From a checkpoint of a small model that answers yes/no questions on an image's attributes: 64-pixel images, fusion encoder width 256.
Rows from block 2 of the image encoder, named by matrix and row number. Each number is 128 + 24 x the weight over its row's rms, rounded and kept within 0 to 255. All counts start at 0. Numbers have three digits each. After the name is the row's rms in percent of the matrix's.
# convs1: second 3x3 conv (encoder.blocks.2.convs.1.weight, 192x192x3x3), inputs 88-98, a 3x3 kernel for each
convs1.70 106:117146078165158127138121132142205133110178122112128138092129104149129122121136110147104129157141135164145135142117144115115128130127093120169158136136122090157121153147114126132147132113138123113129143122101135131134112094132116116147153129087118117126138096113106133145107101118086137126123147137
convs1.71 101:142123111169127108080147114149072101128167118089143083130104118141096099129153101127166108095148136100117091142096166120104146151111139127123146107132129132113123136103094100085080126103078148137152074080145103129147111156143142103172139110116127148133145126118097158160133128119118103109155117129
convs1.72 098:123131138130109140125151132102068137086121158119116109088126147123127107106135133162143091137170157153109128104143149150148103119114112114101077102120113121162166104149192155193142117118134151158118172103122162152132189144145110145141136140124123130141076128089094121167142098158097130129122090099
convs1.73 095:128152100120131115122100126099133113134150110082135123154150091134154111113105119126153074155111094162084115123131101095136106111135146170108150085115172167154137151107076123132135158123107113105088152145176135118154100119115148117086124126102132096126125149094115131136090123159113138153115170150
convs1.74 102:141139158101129140120117129135125179132121150111113143144171152128139131098091105118114100151176125134150149154123128125159133121133144107104096146133134134121139092148153156147127108154121125102108126134151092109108138099125116132137093112143131168154144142131096120150157130142157104140138160173
convs1.75 106:128139116106154131121135074123109163120101145161128106167141174147152153117131144148111129098148130131114117115129120131117139155140088092103109090112121116101123143126189120136158155130135135156131123146141145146134118118145157149125127143148090067105147151102125152108128136138140160121138180113
convs1.76 098:139104105132130194138111129113119100116154099128082114106137138094100105142121134174101112162127123076147170125123148115132125123145084124087114111116117103113169106106103143139167132102165123144161152118134130114101097125131123139113119100108093142130095110136117139142092144126118113096096147093
convs1.77 103:144204189134194187134129145140124103138119152173131126158113112177096141140121121156108113140115091127135135142114097131112141099094134132096111096104131102087115093139148085142146136118095102074118115112078094111111120110116103112150118111148137135097147093109184160122111122108140109115122103089
convs1.78 094:143141110101097132119079104094131129087140101151133175101112120144158095129087125143166089127111100130087141140145174140165142189151113131194120108095145084093118118155154145116148153136118165127131148164131157168131115091131144107135120126126064134123119097110124107119134166127156152148126119122
convs1.79 099:133090127128144153139185117134103141119120073101118112133106141126116149106107145160161155126102154106100112149144131127152126099090148139172125093130135076141115132100112105076104063097086096111184135116136124109117107138149099106130140127127158144186140131129107078119109085166127116147130102107
convs1.80 095:122113127151148146100142124126133099106113118133110173128135144139158146138085123117117136102121123109168183117145145143150150131136122118145134077087126123107100097111087122122175124152129126134133109100115141097096128142145117145113110151112119132121133125103137122142149127155124132116126124120
convs1.81 098:136157134129137079150139142137150138114133138108132101094129101141152165110096130110097058143157120136158135111102139159090123179134124135140106117106155153135087132101118120075102126113128143159120110095145152120125115142106143141097168146089123123095173132131156110164122135133150126125109146156
convs1.82 100:165127142131157166105142175131127137171136102118137105126096161133172133105129149112113142175122134135144158130108085135102127126121112125141160153137113134106094160125154132109138136173140069135124133181094120144154122095142132140136116193134114123142123111098192126102099110139100109141141139127
convs1.83 103:142095134160105124123155141122169139198144131135153143128130105101097082083090113148162085112101084106109128139146153177147132088119151158131104127145151144156146160140091145163113143109124137156126144139160124150139115125134108160128124147091114152160129133170119150108129183159141156157123130164
convs1.84 100:138101094138096107132140121130132138092120130141173121081147161128132167103115119110151125067087118084101112148135138167119128118117152083102117101125160131099173116092103102157089138091086117101153137148148152121118154080114124121141123133128116142131134073093152111129144099144142118167151158085
convs1.85 096:167150188159162151139195181137122149092134118107172158111136114121110152122174142115122125130100124183170075103121123148110105105110122127108168100075127121126112124123126115132122145109145108127128131106134127102068080148156119148120107112137143110123137151112110112171159149143127106167089108134
convs1.86 099:130113134107137118119091094145131106203121074141119106168133123130145076151143073080140108112090126103096129117121120110141096149126159085127136110140121110110117099139177110145119131126133122145129104111145083187159150144110147146134153115119121131105162123117118161159122131127118093149120127180
convs1.87 096:114153068144133132147139164133090137135127138112102120124116116150088107092106133101076134137086124133097113084124100080136130147124181110135064128128131114095103135127096140103174154150164083097171110107117086136131108124171135113094095138125131129112145122139104061142148118138111159150140149140
convs1.88 106:121126136149113111125102103118170125123169133115110115127137154150177144118150092143125115168158116130134093145129111136127150140129136132109125133172165164189151162122111132109134088088126110161102115117119147178112135164099159119126170153096135136155114130148153117158106136128140114145120136157
convs1.89 099:091134139159103110172102097115116140102153146097131145126159123151161175090087143139122111160130134155134087118143148158131172141123157122148144092128114114136124107093102215111042145115090135185193139126121128148167134134107139143127158142138152132126102137155073119118125117156173139135131095140
convs1.90 096:120105158124094188096154134107092103173089095138073111189107112167120106116126127111140157081135184091110169118103142102116100154113128079139115101104113113135120064104182081080166136161156099151151136131132115129112120140151114128181131137141115133125104130082181089111117103113117113147185152104
convs1.91 106:092111097155147131159173141131124092137176124128131126137122144149150132144164109101134138141125160136117140122126112136152123097114090145188131126138147128165121143098144107177131072116127112130157176142102189130125087102133138092152146127126139140160138105124088093079136147157149104152107132126
convs1.92 097:133144119119126108150166143105147122097099129131129121117148092085104119108124149127157143149165159130112140117090141132129158134157156073102132090115128122111089137175154160134153165164115115169106142137122160147113130099119108097114072125129078104167107122141118100106122119155143121105157122101
convs1.93 106:163163097160131100127113108145155152125143171119104114122102140119122162140168138120143119188178122158120110118125135132131100088080088127135150140113091124137136139161163140149123135158128121094106121094141134097122138162122125137119122133107119118124111106114113130116126105079107106119148136124
convs1.94 106:131125147155153136100122109151185175124173176174168128121114081140126094123111092148142124146167101152139099125115121139130101094084111113110152183123136155140148148138123189126110107160142104137097135133130140154140125118102084121094116133128154120138106135148116107169152115164129132150128125151
convs1.95 108:097082081113109106115157101106115132112149152135107129119147149148147116147116124134150120159150125159167174151109123082140136126155098138119128177142136111118121125160093115119137123125123107112118106094109116103100131147135176121120172100096104132137152138126169143144144138147115119109122090110
convs1.96 103:100112141112138132124107100142152145130083131094136135161150100133156094129143146080133148089128126091116098131123098130083133147125112162137138114158103123138103033084132112100148109060104162132157087120164101117164131169122108143147127099144143106149157131066124135119137127129132120177137160155
convs1.97 095:128139120095105111137122091143145150143095128136093130148110155133106138153146166146135134107154143111094151143129137178171139111125110109102122143124117160124155121148128114162143116138098084119120105132140125166133113102097118142114129142154151148104168134095154125131158131131141147121124115122
convs1.98 101:098129122139086126139136115144143051105102138086119161096102085124093118106093086143182138088137149097144175126142131142116107082079119172153145095144135098100159127127133146103127141145096136100112105155120154103112097112117114122102122109125155191148132155156117084091112137141138143161105124109
convs1.99 100:120117146128115127148120149145121112137124123096077157114129148074160077059120090094142109185151125148110126097108130085119138118145125139153130114147110109135119179138128155079088140141140125130165099101146134154136136129134084099130131125118150127135185120098130126139109147132125148110139160161
convs1.100 103:066101101124125153137088093144118147140106139115105123140111131159109093121146133123123114127143132074108142138123098070108110113107083122145145113113149157136145163121143154135096149145123153152174158148169154169173125105135078097148126131114111132124099142140101127124177134133138168157109131137
convs1.101 099:164133120093161132106079116183115115149129125125142142153141161159164133163132102144128113149132135156114130135125117130138121131145119085127106112107093138152130105120122140074156138152138122108127146115130115090119118170143151147142172162120131089123121128117120164153119132133115121103094107109
convs1.102 099:163125104103124126110140108169126114109115138124115123118149137105135138083143136122120148089109118163114101101154121152194137140109127125136129107138149110148093117093146135113065148139100098117111155136137156167121135115129147133124112105158105107125122109158128134124117140109151111132149152129
convs1.103 103:106157129161167161082107087119187150102116145142129102142106140134116185169153150145098076173171131143134108117115121112116123111149114142122147133105127124115103101149138118099152148139133113140088121099088112127097139142112116155109149126098124101161136070133128135126130116096125111111159131111
convs1.104 102:137165123158123129138127118107151149131110152104078116145124137135167147151142169141144122150178117144104100123106167147120112124134111107082114113131097112131144177134125156120108123140158059098090126105139117106110156121147150123148143147140142080128123120134117127102085083054138131117131113145
convs1.105 102:113112155099107139143124171188154105134126125152122114150086100144088083095150096101098139137131123146129121102142109117094158136100123156178117132163152190128109111158119098138118100109113162119158176126124125142157129093112130125139161177085157119112117119091137081120141119140136106130124136110
convs1.106 099:140135119128137126150091065085113106132113110119188132133120150176157162175163156113120122119117108103130118140111088117123110121129179108136141104093142103098131125120160134105118164152168132149142132154163136124124108124131119141124101116119141124104155115108132160138137094116080100131134095111
convs1.107 111:102133094138160123103126136126211153137141136124101149125118102141103138171116109102118139134128126167166123103091087127094119109132120077149118095110131124137121120111125143128151132156129128098079146095112094081104172105134139133108088122060138149133114121140121100119132147139149115132154127135
convs1.108 101:116069136137138140116126139126144127119120120156090092160129089143141075162149117131091133110107195130151097138142099129146129138107099154148143143134124154115118134160155118149111124156127138156103131148122127163111152157093129148137103126155114096143128105085121107102114102150168135179107165111
convs1.109 106:128161151135144137093089132156171087147127095107132146154121066129129136055100090102129101125133122069109087137122125139111119127143100123123109158188105127124112159118077164107113139135112131155131108111129140143139156106133137138118093116090107107120171138104139151138147136169142126145128166178
convs1.110 093:104134136132140135140138166116139161117124118094108061072077130138181130120187136099078101103124082081113137079088126124119146126118094097129057135122100108137109117098102114125141121169141137115143135142148082114145125104139089137146141103136109081076099068119140117135094117090152077093066093092
convs1.111 101:097073106120134108164129121126150138111162099128101149131151114173136181121152143075143128106103107139099090164160113111158145144146189125101130133110150145114141148134125136120123137083160128134083096131089128109106113133107103108107128146182145168135135135089123095103165130136116111091150132091
convs1.112 097:098125090101088115145127094129119143136137097134097128164139152134159151149140169141149110141133123088102123110182128123105127096167113099123118145166112086135099121151106163188139079141153148134127138142115151152123130153125137166118159162133146137125145125120130149153122120103153125109111158122
convs1.113 099:149120143135125159136115144091106111101079121132061109124154166091109136154156100133083124122152192116139138133139106137184167134132133091131131106114144073112132099129156134152167066139147132127146134126092139145155131150128114161134087110131106138099094143144097094162136126136168090107106137107
convs1.114 096:112165146124125136141117098113121114134100132111110122112110135117131152106168159162128111111099115068075176139141155136116189130115142143112112127146095087106115169123154118147127111137116144114159174117123148116158126168143153082134158140122092139118115149112148130141111152147130149134131151166
convs1.115 102:118118139128137118138104075163137145138145124129167171169147145131157125130099139123091139124126149105154139125119137131101148124129136126117131118165127135123178148139105170143089140114089171107081134142139116159136116144116125139116140122130132170125132122133176135143144095137096143113130146178
convs1.116 097:159136094147164105142132110105133114110132114082140168157115081121128144145127141124108146134121102126147179132108119139142132093107146131119095110147107113088115171102134163151157136101157096133125138103149138131137076120144096125121096145118136146098153135175184105132159163109123116150106154135
convs1.117 103:108089108106143120150167135113110134165120114136117117125124090140105142114120144154109116115117136164122108167120137136144153108111162155158129177116137125121128152098086133124089172133143146117110147154114131115116160145114138142122135115122171154140143121136145097115123129104120095112112095105
convs1.118 100:118079101154086073135083110125112100137144171153134103095067130112100151113172133116149162102127149146159172150138145094088136136102128112118113120126142142123144101100169114154184094099141122155156104128153162176114105091093117120147123132134115112132112088155114120113129153126108113120136114131
convs1.119 101:175153117147119125107118147124094117080137110103158155139135117123181180114139144137123086145136117140097114125085139143145138158164150107096111083111163110141145138143151145170085150187128125106154112140178151133134113122094112148161142155089112108079114075112121136122089077079132069135137185150
convs1.120 098:125109110110159131121095103108125111166093114126104174132092091160114118113145138132109134101118083104126121112117133080131158132173144094082170131126121141130082155136151144116154096160142125153178141140164128177151117100135092129134113128126145149121146102107129155138121173145154142153109196162
convs1.121 104:130153113111133116118149105183155149184163161138122144136136111100143144095096113145093108158138055119121108101128090153081072124179110119132152140109154159183133148140129126127117106104107131097112117140101126140157132134122137118118095136132121130128125096155084143155153138121166113138143136168
convs1.122 099:113113139117152083135143142142141142139150152129097124108144111115084184120097141159130108105110132138156122117125105125123114139128133100098085124097170142137112138154165126098150170095102124118138117108137098077123132116108148108093156134141130126093160113124144069097138127129096128136149104170
convs1.123 100:129119103155049118121153109108109114136138114138153139165137112135173143193154153120166121130122118080090129116137084148097132142123125131159121088117144131152113144100153133141093118116071135115112130135117157118095084088127140166151156157142142124119125162150123139125096149163089161173130134166
convs1.124 103:148109111157135136131128140092080105109097098122112134167135144147179137125137123084118143118091186129111153102092107091108116153091123116086132061107116096107111111120135152149145112134172126128166144131094154144116129136173128127114096140126126131105100102101121115099141142125111114120149109138
convs1.125 095:152117129133115116108080101117090125130120100142124099134124129134152120153141128140158133119117096097149133142182133154143142125156134090116102067094153144124092130160132136115186102169195135139143120132132115149138130120138149133153136134130126152098139126091127134110154098139108100111109117130
convs1.126 104:133109123144094127095097123157124129121144110174112113129126158118113161095104138127146135147154085051110115101126155144125132132122152111086140103139143112126161138124131089114179108100138134101155105096157091156133101143138099122127118131099139154159115160134121119129106138161121118159129129160
convs1.127 095:098117094114128094111102124108114161114105125164147088138100080164117055179190159111134139174157096125103120128139120124114109102148094114146122117099129117127140143147103108130142221158156125116168123105129109118183142117099126148136133163127141107137108115111154093106175106129114120176090114139
convs1.128 097:130131123142130133130132115076095146109149124121114122149147125145131081114093132098150102127140147110124122127118099111141147117083116146112118132131142124107166129115131106150107076163105138166133137086157158160161125148148143149111125113083121087140105107156138131139118156136130091113122155070
convs1.129 101:086101132129086124141072113081127124117126150140110130094157120137124090134127172114133128111164146098101115130105158110139163114136156130103111140141112148120105121165132152202104131169141105167124107118130122157166116112155121162121108147124133143130145152112130154128152143097134125157122129129
convs1.130 095:121147160121133127121151125111146100126123123137141135093091122128134144098092119113133135171087114128123071120138123148185129163164120140118136125134138142144132101109145114106083127095105120089135167143116151136145095136120120119143160138126124133113112139132125097096124147110102150136124094118
convs1.131 102:165129133127102099145188161089124111083126111131108069129135132101085128070106139150136139156126116104151152137108184131113087101119120126152129084111132140115135158139153146097118130101090100115157127120154121093132117114099098144121096097150121157152141162143129152151148176132127134116139146137
convs1.132 105:136123111099099121066082127119149141156129093142093129163150129119126156139125144090088099137105118080145130152117106110135114132122116128145152125134135120122152120140183068147144122119163090129126101104127094133137109081126121138155147124117155106126148118110154123120105124178112129142150143154
convs1.133 095:128162163131102145150151129103097107177127100126145124125110123144125132127148104120159151103143143113118165126178137134118188146108105106159169140096112114142145087153146103094142127139124157141107111109146110147093108117159125189177108131138129120153141117142091110088131108118107114124130157089